A small masked image model, trained from scratch.
Training: muon at rate 0.01, batches of 512.
Data: trained on streak pictures of flow and ridge fields, 97500 training examples, 43.6 epochs.
Rows from block 14 of a small masked image model, named by matrix and row number. Rows with one number belong to one channel. Each number is 128 + 32 x the weight over its row's rms, rounded and kept within 0 to 255. All counts start at 0. After the name is the row's rms in percent of the matrix's.
After each channel's rows are labels from the 100 images, of 14848, where the channel reaches its highest value: "top examples" is what is common among them. Only what is clearly more common there than usual is listed. The data: streak pictures of flow and ridge fields.
# convs0: first 3x3 conv (model.blocks.14.convs.0.weight, 192x192x3x3, each kernel summed), inputs 0-95
# convs1: second 3x3 conv (model.blocks.14.convs.1.weight, 192x192x3x3, transposed, each kernel summed), outputs 0-95

convs0.163 105 [129 107 134 137 122 125 123 144 115 117   0  52 128 130 135 153  93 106 125 143 159 122 132 124 134 139 119 136 113 129 140 123 125 110 122  95  98  22 124  91 132 117 115 139  81 116 163 192 119  92 150 165  83 154  88 110 132 208 111 166 171 124  93 150 132 114 126 108 168 120 134 118 136  99 146 111 156 154 138 136 149 116 162  75 150 125 127 143 148 137 112  89   0 130  98 177]
convs1.163 099 [115 110  96 159 112 128  97 186   0 104  99 119 162 117  95 136 140 164 152 150 119 146 156 128 167  95  98 110 142  91  67 132 109 119 133 135 135  91 129  95 177 118 108 138 135 167 117  94  97 145 145 140 189 179 132 111 132 138 176 152 108  60 164 108 124  87  62 159  83 155 108 167 123  75 141  82 141 124 130  69 126 134  92  93 135 163  96 114 146 116 140  84 121 131 125 142]
top examples: high contrast

convs0.133 081 [129 181 181  68 110 159 139 157 102 195  93  84 160 107 111  46 126 148 192  88 122 105 172 139 142 119 150 106  93 180 110  80  83 151 173 130 154 120 130 169 131 107 122 123 155 104 167 167 121 135 122 137 149 122 102  92 117 155 176  86  82 130 105  83 193 129  72 160  76 148 123  64  70 106 140  94  92 184 152 107 206 121 119 164 105  96 110  98 115 160 145 121 112 102 110 181]
convs1.133 085 [111 182 151 142 116 132 108 152 182 145 109 124 101 128 118  94 185 111 101 112 142 106 105  74 132 168 108  92 128 107 124 157 167 178  98 166  88 109 139 159 122 104 145 146 107 155 158 144 185 146  89 158 145  94  74 160 145 127  88 121 120 123  82 135 121 119 158  62 187 179 137 195 199 193  66 131 141 123  91 155 140 142 117 173 118 132 112 122 149 125 133 143 150 168  66 163]
top examples: high contrast; source; pair of whorls

convs0.50 096 [156 118 171 126  93  65 180 106 117  99 187  95 159 108 132 153  80 168 162 114 143 123  94  79 125  99 143 146 158 165  91 158 113 190 102 132 175 124  89 144  80 165 130 177 105 119 104 128 121 143 136 115 112 125 145 143 155  71  82 144 103 170 122 113 138 176 138 157 197 129 111 155  85 137 136  93  95  92 120 187  90 159 114  95 111 126 107 124 139 158 115 107  63 123 135 162]
convs1.50 091 [150 111 145  78 110 113 203 123 147 149 124 115 162 137 156 146 130  82 112 168 186 135  87  63 108 193 194 112 109  95 140 148 116 170 180 114 107 126 109 104 112 137 111 193 161 130 174 135 101 132 131 142  84 140 138 152  93 148  89 113 150 112 144 130 130 145 113  93  95 155 133 117 109 145 167 106 155 119 108 100 109 109 119 137 146  95 135 152 147  75  97 120  97 113 163 107]
top examples: high contrast

convs0.33 094 [160 142 111 137  72 180 141 122 140 113 177 175 102 123  88 147 159 120 150 119 141 113  92 109 117 135  73 116 100 160  81 190 130 129  86 132 109 131  56 213 150 112 114 173 126  67  96 124 146 144 101 139 194 114 111 131 113 167 133 156 115 141 137 158 150 129 129 161 128 153 114  64 101  86 172 104 158  74  72 101  78 116 167 127 138  85 122  69  19 162 150  84 167  77  84  83]
convs1.33 092 [ 93 127 148  98 103 132 169 101 124 103 171 224 165 122  99 156 166 142 102 178 116 131 162  94 179  97 105  89  86 170 101 140 114 167  92  70  85 134 141  78 152 154  96 113 112 114 109  50 134  78 133  93 166 158 136 107 139 167 113  90 129 153 177 169 152  94  72 162 103 116 146 122  68  80 150 169  89 151 177  98 139 115 131 107 123 132 110  65 187 101 131 130 156 106  81 174]
top examples: fine streaks; high contrast; source

convs0.9 086 [166  99 118 139 116 127 113 134 163 144 157 208 141 168  86 106 201 157  82  68  93 109  90 151  91 120 112 142 135  88 176 181 118 115 107 116 170 106 125 130 157 103 132 140 196 105 121  65 117 159 101 191 183 149 126 124 121 106 119  84  96 142 141  76  75 113 104  77 116 117  98  87  97  94 142 113 135 100 105 112 128 117 146 159 123 131 121 147 182 120 129 119 129 162  81  88]
convs1.9 078 [ 89 101 114 117 132 172 149 117 146 127 125 161 163 181 140 160 183  99 150 144  86 145 169  91 141 181 135 143 196 158 133 116 112 100  26 135 120 168 140 165 151  84 117 133 191 108 119 104 102 150 151 108 121 153 157 122 160 158 158 145 106 133  81 146  72  91 155  91 121 116 131 181 138 156 199 121 129 127 160  65  94 107 140  88 129  83 132 122 130 132 180  50 104 108 139 109]
top examples: fine streaks; high contrast

convs0.189 134 [123 120 164 129 111 127 160 119 183 131 164 139 154  84 114 121 139 143 135 106  99 111 102 135 115 127   0 124 173  91  94 112 152 116 174  62  95 166 162 170 119 128 112 131  63 156 144 142 130  82 130  76 159 175 127 156 144 113 105 135 112 212 132 130 138 162 103 143 140 126 164   0 145 114 140 154  85 153 114 140 105  95 118  41  95 147 117 139 159 170 132 143 212 134 158  88]
convs1.189 143 [167 187 155 115 146 119 122 115 141 149 165  53  89 117 104 148 173  70  73 100 178  85  91 142 121 105 100 148 109 101 141  89 117 133 136 133 100 176 107 188  80 163 116 157 123 110 144 146 189 130 137 110 153  98 119 120 115 107 138 151 155 127 138 138 139 138 107 134 119 154 177 141 140 117 154 102 115  83  75 138 148 108 132 155 145 168 139 149  67 105 107 151 100 103 149 168]
top examples: fine streaks; high contrast

convs0.107 115 [120 146 114 144 148   0 109 127 129 117  76  80 151 153 131 137 106 102 209  88 128 141 106 114 163 146 102 107 102 140 145 139 118 127 126  40  67  60 106 136 140 131 133 135 145  92 117 117 134 141 136 126 143 154 130 106 118 158 120 138 128 147 176 145 160 127 144 131  94 130 111  67  81 152 144 108 110 141  98 182 175 103 145 106 127 109 154 178  78 122 141  71 113 144  90  91]
convs1.107 098 [153 148 145 122 123  88 114 155 108 133  77 102 120 161  93 113  95 106  88 106 136  96 159 185 113 107  85 122 116  94 166 110 110 182 144 109 149 129  90  92 116 143 127 160 132 148 104 144 179 149  86 142 162 132  88 122 157 142 115  88 168  77 141 188 160 156 131 151 152 109 166 135 160 108 105 134  90 110 121 143 128  95 139 197 143 151 150  96 135 154  97 160 129 202 112 103]
top examples: source; high contrast

convs0.170 093 [ 99 117 135 105 101 234 128 101 125 149  99 191 131 170 137 162 146 127 133 135 132  91 129  99 183 107  80 139 155 127 179 108  96  99 129 120 111 221 122 187 126 134 151 127 231 127 133 147 103 160 140 118 164 118 110 136 125 110 166  95 154 150 109 112 118 129 163 136 151 105 102 107 139  76 111 123 133  99 142  94 174 108 120 114 109  99 122 111  64 141 107 138 198  79 109 123]
convs1.170 090 [123  98 108 140  88 110 124 137  84 113 151 149 117 186 157 108 122 109 166 164 137 203  97 179  79 153  57 124  91 111  80 100 151 138  47 158 158  60  76 101  74 140 141 162 210  81 102 118 130  73 155 190 148 130 151 118 144 137 125 153 120 118  43 103 132 128 155 132 157 133 145  90 149 133 134 132  99 148 128  95 167 130 173 172  87 104 149  60 143 106 139 127 181 126 119 158]
top examples: source; high contrast

convs0.143 118 [130 176 146  90 101 137 104 113 129 155 244 255 104  87 102 106 169 149 137 105 130 126  85 141 113 101  28 122 141 172  82 122 156 108 142 121 104 110 132 233 117 108 148 137 130 125  97 128 129 143 101  80 151 131 112 114 145 149 136 120 138 187  65 140 132 131 149 161  77 114 132  46 117 104 139 136  89  90 111 110 130 112 121 106 143 109 137 124 115 145 124 159 142  99 131  85]
convs1.143 108 [152 155 161 126 134 117 130 111 164 145 186 167 140 143 148 156 142 131  93 174 147 100 102 211 129 154 191 138 116  87 230 167 134 154 116  82 100 151 101 120 131  98 158 147 130 139 136 111 133  92 148  83  60 179 120 111 126 151 155 112 119 147  99 172 160  88 122  78 116 165 102 116 152 140 177 184 110 128 170 100 167  87 160  95 139 107  77  99 166 100 122 104  43 133 136 175]
top examples: fine streaks; high contrast

convs0.140 107 [117 124 105 134 108 164 139 121 107 161   6  24 112 137 138 138 167 104 160 103  98 131 133 149  77 130 107 151 151  86  81 118  92 131 158 120  96  79 140  78 168 117 109  87 203 127 125 147 143 170 125 159 124  98 129  83  81 205 148 156 111  83 137 154 121 105 115 122 185 148 151 119 142 175 164  93 113 121 154 169  96 122 128 161 140  74 108 100 132 110 146  89  73  98 114 136]
convs1.140 091 [138 162 111 122 142 146 101 108 120 142 149 112  75 139  87 117 146 127 155 133 145  72 132 150 138 164 175 109 171  82 184 126 127  89 227  71 175 126 156 163 111 156  90 107 140 159 131 143 182  40 128 167 101 121 100 169 105 117 180 114 146 137 167 114 156 108 120 114 158 110  93 145 133 118 128 121 163 143 115 156 122 108 220  44 146 146 100 190  57 134  68 150 112 142 121 142]
top examples: high contrast; source